config.toml
encoder_arch = "nf_resnet"
tokenizer = "word"
embed_dim = 256
encoder_depths = [4, 7, 7]
encoder_stem = "deep"
text_encoder_norm_position = "sandwich"
residual_init = "zero_last"
epochs = 59.0
Rows from block 5 of the audio encoder of a small contrastive audio-text model, named by matrix and row number. Rows with one number belong to one channel. Each number is 128 + 32 x the weight over its row's rms, rounded and kept within 0 to 255. All counts start at 0. Numbers have three digits each.
After each channel's rows are labels from the 100 clips, of 14848, where the channel reaches its highest value: "responds to" is what is common among them. Only what is clearly more common there than usual is listed. The data: simulated sounds of rotating machines with and without faults.
# convs0: first 3x3 conv (encoder.blocks.5.convs.0.weight, 112x112x3x3, standardized in use, each kernel summed), inputs 0-111
# convs1: second 3x3 conv (encoder.blocks.5.convs.1.weight, 112x112x3x3, standardized in use, transposed, each kernel summed), outputs 0-111

convs0.6:073107124071105137096135138098137076109149143133146134107135134115130146097131070103119090086143114114141128110102093146037154118090057139110088112171101146194128152132090090138127142082076092153083140222122144127053146106130119117101086144162117132175100131101131082047137139086151108087116089135140078144141132120094182139100145108183
convs1.6:175153194109122171167139172090108130156080105083083119077131053138156077132118122124153108166097120095114153139159097084108138197138094104106116148132106099145163152143126187134072110119111118071164147162163163098112100177129123126112114151157158156100069200170128065121110053121112105094116099103105129139150123157204158156135116107140
responds to: state: faulty; squeal; piston engine

convs0.49:138159147143105116124136135115104128117092111130119152149106128114104114125156119165123135082094146064149132130137176121108175148148131084078137167148177135115127107111194156115122040129121156041106088144116056090173055113132145125113121227131103121177110159093104109107121127161102126103149104135119128055125154177117112113068035136103
convs1.49:166108135143084168098116100067176097102101150073129127118122125118123163157187157137114129137198102046144176083135146136202133130118121060131120110144058125128129116125123101044162116129110138187124116112108078139148176104156140107113161110127130145118157132118125152145175129102042134045108141131123074072139132131160080141094119146166
responds to: speed: slow; compressor; muffled (low-pass)

convs0.63:123121092092160094134157127119121198142088127123084114174134191100101089181125164058153131170200132162120119152195130098125090109119145120128070085121130151141165149159161191153161121141148102169069103120167158188151144130129139144122204078084128112125096135093185105137130097102156158109104132121139076152159094057091147151109148142119
convs1.63:122149152116166138124121096143053144123106173149093149106069142121125152158156141115161124123100107184162098153115139154041150088150169205090163092124134122130115114074093139136172127125112177137101135110097127105168129164092196128150079107126091088137153062079083126162128160170107149123153150139131161226177079099135115109159132147094
responds to: state: faulty; rattle

convs0.68:126147087118143126093129160130149148148135158144089138147176119149122151132169118125143138124148143098118161154135152112127065095156156121089114107152103143197174121147147131126172060100115110085052114161149121142106088162131129096057149066137147162050144115133211122099092119098143124176184089114034077151149151108121136087127062167115
convs1.68:186237134130158136112120127149053126126106131158144109162082083127126065167116086141138146142049129127104134122187131120082169111078130175151151136173177082163102176136106139132157120128136135129104093150139131079180130130129140139141139126136087117102117127149062120117072105073146116166099160142115142162200140140130116173112065168081
responds to: state: faulty; rattle; compressor; piston engine

convs0.76:136116118088146123165158124185054179120094145108123090097090134165157167134105120105115116126170101181143171151083070118141079173134099139108107082110136129109105205114074090204159119150152141166100109124149114144125142146158118098128129049089128081086149099185105140095157126151174173150106164154154165141071098172122185157129133152152
convs1.76:128151043127203138142068207146158140116192152155183132096154166117134163096111188098155105157104145095104127068068149111104124137172155179166112124123133150111117139089128071174105142081088112115107139119120105141150104131125109115110115136107101146136164100158152142134080051126133109156167133133094151147156137162183205190117117100122
responds to: clipping; text has "clipped"; turbine; air leak

convs0.33:119149146103119108141123112118125156153065208115095105154131154119085191138141144103114149118148132109130148103167087147098176132143075059084139140151112192192154143138145192101142083097069083130068112211127103153126099146158134124065149182142113087187102184125127136104130069116108142092141121096107124130139149093083154078119094125140
convs1.33:159117100125098187162120148128126115125149146130104140147102104099138153155138104173110202107115111119138128138199164138128188124119133067131169176148166045174098140122024160045156107137154110136123135152143146161174149181106143158120132062126146127082173134138130159155125108047115110093119148125129137101105111116093124105117088152204
responds to: compressor; text has "speed"; speed: medium; muffled (low-pass)

convs0.8:124116119133102133181168154113114191141078096092100154114138153161112141176084172123129136085153137142121149122184097126054126134104069038083092118214154129117156152108118126161104059119129128153076040139148151119116141153129121146139150129153139113165136151151129156134162136090171126102098093167142154097131120134117210067108080137090
convs1.8:133074138121135115120140109103156119092129094155139132120146189144158168140161115127088116062204133170117156165145101134227159131116088089195132128131121079152162111140132114127129072126149144135148146137123130143128118137129076132156193091123114147115118124134160142117151140222123143109172149114166047109136121078143073047146197165154
responds to: compressor; clipping; text has "clipped"

convs0.87:091134101042092125158167140151077141136100108095109129079049184134167133111116123063142132156180099162134168088101099118064145146129092087142113116145132080094080130162105125172136132134146142189084146121162155155095174104176132144181117139087065097115144115093044085106148116135136122128083153166164145076096136133136154139117157137131
convs1.87:111136186145109090187123142189059127166103107130096137133132094130095063130088113113148118129109162216115129147100136156152094133101142179099095084146144132139080158124185050181107098149121136112122149132105165112124087138147140130196159134140187127135131140121147130124053105159195107168135100109105122113173097141091132157170168199096
responds to: bearing knock; rattle

convs0.77:120186091109196120153147126193087126161061138121088158093104098166170187119109107088132106144151129166143179101114095130176103149157114117115115115085184132158055189109101109162163087109128120089104104148134095150153126111143099121073120093163136135098160098166075129131152118142144131217115168136150182102079123201150128154132104148127
convs1.77:121205116099121091140175137198167110149187095141218118104140195142120155048119149130086097190122100132093119117089134111096130150147126152123104112089154134160099113136116080149135146129157096123150111164097127151131133117081113138060186095112144170149124151154166107100127109095182155186086135120143203107126141203118137140102099095123
responds to: electric motor; squeal

convs0.16:116156065070190141150165139176109146168100157143076132104104091146150183127097107089127119129154134186124205107111104133114118132169087124109124021131154120176085153117104129188186107106121085118072130197149095137156127125138102100093128086149126160111163103141113119110173118138167135183090171107120135121085110179136140170133118156166
convs1.16:126151104126151097131115165155169115122189145151215090077143169149167134050151186159148079160154129044136108126061154152095142146192140152128100120108157132144137106091132082141093143149135091123132120149101114175108150133103133113072165078134143184151169133151144118113111145066119161151087123130143185107146101195166124137086094131173
responds to: rattle; squeal; clipping; text has "clipped"

convs0.21:076134127055155141150172161157035117127127147098117192162115156108116135107149088070132078159172142162138138114085090158096103095086084163154062154151095079130120184095113126173148150125089125150106143160171133132076163156078131145132122080128064128099127152129106106095145127094130116130074063098175140143125121105101178156112155146160
convs1.21:149147100080159166064179114149182100139102080095097136226180089102157082130061113127135131079132115070086145122160097107117139135141125100185103171139088140145110146144124155137086151134185100141141122104142121099140123164127134099128093167121152132081146185133091117153088107194061098142144094128118152133118118146118201152108101115060
responds to: piston engine; squeal; machine: compressor

convs0.75:117116119056102101125154144156062157128141131056109166130119194118136149117162131059147109113178139133145141123111059142087116121098083120118038139145077097127138164086078110164159101129101150182093118125171181158076151137138159123137134077100102078108126129141142114074148145087152144128128110166171137157107088131104207139098105173163
convs1.75:158151095071174143153132131133176106153164119100117157230143128121153144093100122136161100087105103131120139099115126052076116139160131126132068153117066136101089102114114154120101135108151100131136120147160147107106131165100133074130081163145151122121094139158094102159071169181095083148121085112113157118083131200141189193142107054086
responds to: rattle; clipping; text has "clipped"; turbine

convs0.88:107112088101100087157159142119116199112081118071132110106117177131151112175101160042123145108161110178139135135185099122104098144122114084146053092143130145131169158133110162184146113145154079172051090118184187183125165130157122129158178081096118119128130142123159133109163097105171142081097141127158089141156068091134172136114144140118
convs1.88:107077109131156119149104120124067141089106128176116152095081145148104139154180129056148133087154099212131076188123122151100154112145124179131182118155143067135136168109139109166140097128117171121123148110108130084153100141131121123209115115120118112107149080129121142147123125211116138139148152144132079198160160081096103071175205160110
responds to: bearing knock; clipping; text has "clipped"; machine: compressor

convs0.104:090113105088113125161154117146122195100099167081110103178089141109161116135147134078125100059121123112151165115141136165100176125130090072100070141145114179185196167093121135155125117099098101110087131177196127132157112188137121127094150162162075103178174172130148118069134131161131177114134127151134113118162097101095168090098120171066
convs1.104:178119134167051168107168090099201116104150166163129117103151147117157176167164097165115168128102147084086152151149132127136207153143097082163134128115163098150147114176069105102172119146087127137129143084107137136159164166090164133111137073133118144068101140134137124169107101079118131072108100152168152111108155070117113072070095114179
responds to: compressor

convs0.86:109074125041157098173172081167019168104133138117144132132089175127155165101145117141121105129114120175168169115071128095096139156152059156139119143149133102114126134093109126177126112126126154156103151117152126145080138119168143127173138147068050089115144146112074103105210120153112100132066178101125133140124128162164170142104128143139
convs1.86:156140139110165162150177201159159124158167126144114155133174126120173148116101133148126116118106075111145138118088095122185115134198084166173099152135091152072108120114109097131130144087163084103142131127091093087083142108143144105141112129133182173119085130133182131164032154100104209159151115143137194095083115206111157159111110116107
responds to: clipping; text has "clipped"; electric motor

convs0.13:079117074076157124145172098103099185115067154052113143090096158150108108093140150129151119158086084122150121146131079108109118149105099070129154162117134111095136164143117181160129105142172152187128096107154160149114171118179097141149140113051100088098128168129089128123128120094147109132099213180189091088130071142112171162113140143095
convs1.13:049143094103109111139137076150110130174063117091109122105189129143105118127095104118109105114150152181111105128096093106183076108122114127101071133121084178087139110130183094171121167144145156148107120146150136071067156131115145142142085152145220144150116151126138132113071196132177092165121070104136125106087153151095135100119124110046
responds to: speeding up; turbine

convs0.78:049119025033114158155154196143115150115067166072073142120096105133106145108148091153141057089156100137145144132133123160095114127107096067158135111145173140155091189141112140152122131137143136147124092160153115098122175183175088151089096138126071110125128174137109120086106131137166119139127133152185125104110108158138154135106120088112
convs1.78:072134180146107119109153099196144170152155116125129159126083078135112110077095210182126127186102125087135095106164155151141108098112130117072135113111117131123086091115115184067091175149149143131108128197122126183112163132136138130100172125126107084155099114144107155134233176137103136167073139124160176121100149136182098138144097099129
responds to: electric motor; clipping; text has "clipped"

convs0.70:131165089092197125146136157179127163146081160175129061159085101138116166103161122096102130154162129165146163105147112113155082149167128106128138090105195145142078149163159181160138107113129090064075137177163089122188091100126084152075168126097112166063141134129114135134140081162114147161100140106114130096093142156163076115151110156193
convs1.70:175130100136145119209082144135106156120191165167207116108140139137113175101171126152181130139123123084179118106045177137114161123108164149118139134141157125130115129102103091124133090115071104117156133136132145204197114156089156109100099063135152126125096048144137101114094112068123163096123154133110146110129114164069139178109123113180
responds to: slowing down; gearbox

convs0.64:077125117069145139150157138156048186104049175045124153098062139128134111115142139119133075157114085142148135096128088126111133136103097094152140152110160093112120160136129146181112099112152138195122102120185169116104158135207098141149136106076082113108127147127081114123124111120187130156080190166149109096140086116126195143104143152108
convs1.64:060163069113141132101129142179117070186081091073113143113188131106107092125057113128112102132124079165128124150088083108146082100108114118098104124091136186110048130141177121174110173143133133121103098148165149122083142143111134141157113156146181115140121162126140165107108176148164150175161021126139157109109100165128172130113123102096
responds to: state: faulty; rattle; turbine

convs0.19:056112102080137154122137169139118091061131166136083134100070081122086132092099071172154051097108090123148103092114132139109135116116118128104131103138197124137106181119104108153072167111121141144160155128154127040124194133140095160087085152097125087107093154131079111097100154101121073151107077166166138163108130196119150135135147122106
convs1.19:072062204115132109121119166072132153123192130140152134069091114111154126094132188131118086173120128149191214098114154139116108167214133152088135095134151182096100114100189123106138118127096121123152149122088166170109118109163085121105163146088082147168150121161148084119176155136088150140148143142126116143150063139111108145148159088159
responds to: clipping; text has "clipped"; electric motor

convs0.110:137100144117144123137144136123121146117109118160137142125120134125109114133114128128126156150117126160165099141094125095144000144141153134142146167116162060053126149138142155150124149148156161160135155044148121165119163102139128144152153064041115103000114103116086117124122116117111121128130181126168126128149130142144123111127160149124
convs1.110:121081152107102048138140103100216162125132204123109111104103167130128168184114163142126129087187109120127098149134090117128153116120137119111098123111093189070121076107132120076128117119142134129124132077133069117091119093160130117107080176159101117052122053174173134136123158118089130130093115134159134132050144071138138094160159163154
responds to: thin (high-pass)

convs0.34:127085155128138151132136144107118109114148121168128126120133126110098129129085102126128148136140119151140094140082137096134021114118146174161145167119130043051121103136136127125119210161145142170163174059129113153120175098119135144149136080058125118000099092113088111124118120117084117116115154107172121147138133123123111123148197125140
convs1.34:122038125120078067134131135080141118102128159148075114108106145129131115185127142143112148089162119161129135151159064121135181119121119110119142132134114159075142112132146138105131069117136138114132136072120091107071090077188108130169097176144110127015125110131158120121154162134092136098141135137143113141092136033134132088167206174166
responds to: thin (high-pass); compressor; pump

convs0.51:097122124111117117177163124170047154105099141095132154085075116096154140099130126107115082116158114151194124108119082142113124159152098108128081109135200084116118218083108093189149096130150157186097132115184175099102156127162102153159113112115098112118156103120055098123153147124173116153095156151171153112100117173144202164098134165109
convs1.51:125143046102176131133112206127145092131120069106127116105172171155144094057063128121110066173113163121145154110129124126178106141149117139150140169101121127112123111143159091127156151118132111083139069139064126182104129077162074150107174176106142174135132148125174072112095125152182166129188113137142118082127139152138207139108098127093
responds to: clipping; text has "clipped"; air leak; machine: turbine

convs0.82:096131117093160128151175155157107139108079217100135152159092090134148165092118092103144100119106128140184173075117116122098134160133101091127095112124156184184157211152110143184185113088101114131090147250183106114107123128124109165070114131133077125159130170122109118129094090128174153134140112119113083092151107119131164097116137138135
convs1.82:142112185135106151189137111128155104131148162109129125119133142093170131102116154158100112120107080127106111136127172151101169179181132071107120155080091113131116092173095159081173151101142114113117134162132111152087172170123162123065135103134179163122180135148153196177110123030096122097133068129123149139077145123126154128084061102212
responds to: electric motor; clipping; text has "clipped"

convs0.7:137195112074195117115149116145130157178083127148094134101107116144138153134144111110134130166218086118139159157098101102140137127152157124066141163148141146156111120136153155163173064129101124116070132169158076203145113158187118116063122108112100105094114130094116076077114085132174167145116183122107145116131142162099169128070078183150
convs1.7:173255093101109118121153112160161097194142136165183143178140110129146140136131118141142156185054138132074156086140133088137152131088147147155090133158147136165101114106064126112147130147158126129107102136142112103182147135086149136065150100140089090133124099148133111121109115091150132143079167110123166086162133176144122160080068107102
responds to: piston engine; squeal

convs0.92:133092116113152136165171133139080178119095152113098171110102139153128140143117126103139134116101115192149137146101119098145008148148130129129112119147148098104112216146124112189159134119167181145120118076137125152128160101126109129133141048047123113000125108144103127115139154116170135188122155170166122112088125153150150160137146114114
convs1.92:099109189106118073106108103074216108110176140056177107164107178111138172100128190105119091087198159118094091116078148145112125158209131123112078106135047167110165114126166095093100158138143109145128127119140098182119135097140125110068124161131101130116123114106135109166122143155111090175104108117138097120090161139149191119135115131151
responds to: speeding up; turbine

convs0.53:092081068083176135108128142101150115133169113176056122140139159094093161144124114102078120099149166122116109103132140121157106075105051154102152116089091090146161114150100180111128179158138118116147169090148103166109149126096103110135176109119079130119145128107175102096127117099035096116101121119164092228160151080131096102154169166141
convs1.53:150118090130171098088122174138067112087123045176123162130129165128106132149162182125173130104156159127167147133130148118121154100141166147159195206098105073125181194145082127148120066131134137085134132147171136135156064148110108131152126106122105149113102104105116103125154156186135103128134229119139103180098178105177144116124172129115
responds to: compressor; piston engine

convs0.97:096143065101185063149170138119084188127082127081116161115113116175143126108149170115156109156130093139185135145119148095118107170164159084108098145135170122093115219114120117180155087122142143153115121128181155145109147139161114115068154066095113100059109123146129136150132142108172115149166127143147100120122106183109200103111104219129
convs1.97:142187113114178103098149042130140132120112136122164149147112197150126160118126152126155099108124132172147174078096107123104125112126162147103104082119117169111046103141142077060176171122159136141144104152155154154135143133076133159072137148138081146156097082198140136088084160127154178186143165114117131121125131190101167135100081069087
responds to: speed: slow; conveyor; squeal

convs0.61:074085090052169174146149131158140129112121175141105130134085108152141203092100028103110092032111143159156138093137097162102116132142086148105124075084143115132133203132089127181196141104125119100156154162165071143111136149116062088102132111141095120101129154176093154087102121095123127141133128140127121134141108153136137107163155153137
convs1.61:143124179142144111045179189136139192070125149142166086100164154155145152065097185121107083192139125069135168095132127106134143162139124128125179151062122133101102090192125138126147115131141094098175075142120152144086116123104094127103144107119131198133201122123137098116132116082131188144124128142125164140076111187108137118124117066139
responds to: clipping; text has "clipped"; turbine

convs0.14:109102151026089116132144156150082156109111155052105162102081169113143107114160124091118124143136104123169103128134108137077126134057087089126125166121116120127148168123123128177111110125140122187097116130194187121087160121200112156145169112060070097100121150116088110104133125124168139107086162197160143085142076124122182150091141155120
convs1.14:091096177135106122151136104148091121144122113113112166113152141130126103143063130111155114083135082234115102119053101142213101118086110125113113099139132175100134142141191083202112115124106195099153134141150140100090102133145127142181122167136179149136157136174163127130081168188183124139186090123148091139088108146142169132145155101092
responds to: state: faulty; rattle; turbine

convs0.22:024101028050107172160158183122116157099077171088127130162086112140131153115134083152115044056143117142135146097132110157087123114098084099161142131114130149162140160133115141144131150132124117140142120183181124100091164179158090137114132135140042115132127186143116130075088094132157122125111115145166114123167113126129138106132150116119
convs1.22:084129111185147154097133140149100155102118075087100131155083104116098109117084175085158130202098093083125103090167145130127118121116154090086227149082104105145124137127129183098110177120159165127113125205161124148105147166151119134071122159125149109131120172144069158117245095120139126135142121124148120164138110125154135157133103088079
responds to: text has "speed"; speed: medium; compressor; speed change: steady

convs0.24:018099005124143187141146168138135134084076129096123119099087109157124126074109092134187019132105103123118156061111117149098096126092142078135162123108114120122114139144071144146116130104147132181145116161182144091082159182150117134118103101150102144099147157141105136125097112115146125139135149168144116113163120116105171127137147141104
convs1.24:040136142163131121067118111124151126161163095107134085116144052122147078031083152105138133182136143139150148110110147152094077124172149129087088123079109189111126123114172195179088154145094088141120156157097127133066127113139141140110124141114151139173133191105134130114199109112128163114087060117138162100146122164138091155126138132087
responds to: speeding up; gearbox

convs0.41:109090075082111116125125132150155163106128144176114055163125131108156134110196089108046114009140158117127144107162137147148130106139087139129141090091118152180162113138141135119144120123120096057092149126147125126150116152151058089123169129140080159116168143117184120023136115162117156160160118102065123162123146132140101094145116127110
convs1.41:164171135144126146157115146139031111086112123193144129155100124111106085172156097151138125172032142100091116134162128111116185104101135140156203137170217071161142167151086129115200088105132134084095098138150162120168087127114138154154156098134116115098126090108080154107106117076156112119138195150104138157151135116116129147094102137123
responds to: state: faulty; rattle; compressor

convs0.9:140131142119094107146142148120125132144082113069116131129131135123096145169102133100097153078137120133112142126164054153066185146120070033102069110166148155141159121115114152150087088129096089160028062182149155133133150152143143158120115190149139118207118158135135137119165098091150136062081106128154103105120113130111186114099123106103
convs1.9:120074127123113147147104119116085114092088109177094146131094159126105154172165114109113126077142120196130133165179107127170184130120110114151185127170159048148126158121129119108154056114139156117118135121131135135146098143141097137186169089127139126085131102123154133121157146177115147115154168130133047124141118036113071082155213198156
responds to: compressor; text has "speed"; speed: medium

convs0.80:079118103070113120105150111082114142088132127094138127130120184096111103107148102054121104103160128118116097150134070153115127097092060099107106157120114122117176135102109162140145130136126099200065121116160147167104166102164102088150135113106094097135100168096164092062115114080128131100097181163189074130122084078074199173098167152138
convs1.80:182171087120142160148161126105082135154063142094033161116115066150156088190098036114097140130111128146112129128166066106100135148106090138149150153205127122115159118145139171138115113139126169123158136151145161051125135159130133132176078160138148122090104199137093098121098124179146129144109105133114100112083122141149144104164121095067
responds to: piston engine; squeal

convs0.3:126147094082160112152133149199129157155036134090083148123082195163111192102136134086177150145125121140147187060154094096141080196121123073136123137144158140132075157160112141149128106103144179119119092133135091116147134087131148152134162095119097100067095128126093149132110092125129111189150144179115169091086132171137110070138087127154
convs1.3:131123125112120071115112154195185115137195138131217129189103181153104187086136155150103112104139120089166093121077176156062109135171143151106080115128131136122119099156132084127085143127122083165156132133114112177146143132103132107073134097146150106141100082087135116128139125135115119194030140103147170117090110164065142131136116098176
responds to: speeding up; electric motor

convs0.91:097130065141195133153123176144143192130086116132159074088094092170134167104099148139117104148099055159169131083149080129142068140133124112124130044145195146137122150137099164163131129075151160125143127126171135103145127140074073178109143041118129119089131121153079162166136111112177117185122127123131140107121113176175120073136121125145
convs1.91:119141098133145126160166136115178138142186150151191095057202134123171166080116111167112121158154116081143179155105112129154126127166107108127119164089107165095157073128129137103152137153109057134139091103132163176098149080132077159119127106127096097162138072114143123080117226097134134128167128172184148108082163187132150095126097095154
responds to: slowing down; gearbox

convs0.54:118120069111147104145170161148115154143086106111074122152109091143113127175101118083121108065142128142113183123140124180126180128115082069094094071162135145145150124103099136165108089115113088094048124165139102115172146208158117183081097182149128134194162151143144136109153116145147178142070083113120124151076108118113180105106105083085
convs1.54:128075133129093122137116104117136119109122126157149135114091165126132171170199162178144112095142110162139126177138138140158201133127119109151131106136150084163138146093092104130155034109118146126123124117115124160162090159106111106148168015125100133089138098123142143148144148125096152100137158133110116150107117052116032098148207177199
responds to: compressor; speed: fast; muffled (low-pass)

convs0.0:107085089138063119151168142095138192056096093061121122060124171145132083149076180136158166121103067163142116118172103086079118127054118095123108128137106144109113143151098108169054144139168132168135100106151145150099201113136108135157154080103111063135106162110138145113127115116192123097155101150161118127152088105126148107138154108091
convs1.0:092144116110160095148089070079094123160106090165132132139099127111113111114148097109157134141083124183128144111122108133053102156077116193099107131186146168096096170150165117160155143152114122120113161110174137089155097102093098174179141150151101089171159135084143195095104067156129117195111105100082119150156102172081131161117167053099
responds to: compressor

convs0.12:064126048084151137145179128115093183139052168040109152124061143147103113104136149122174086171115112130132145136110096129107111138108122069123147145118122110105140165135113175167137107147156152188117090136162147138105173131163128138120136107090061089101133177134089125138106107101161128141108182180187084080128084132099170168099145147094
convs1.12:047118129125132102136133088108151110173086104054125115110152127140107101117084095097109116096162147175147137115112144101132081125119110104082059113085044170096160103090178148161117166131117168167126118166136144094076157163118126135110088170140175110133118185123090112097120156163164128154145049107140077116065136147144138098138119105049
responds to: state: normal; text has "fault"; machine: gearbox; clipping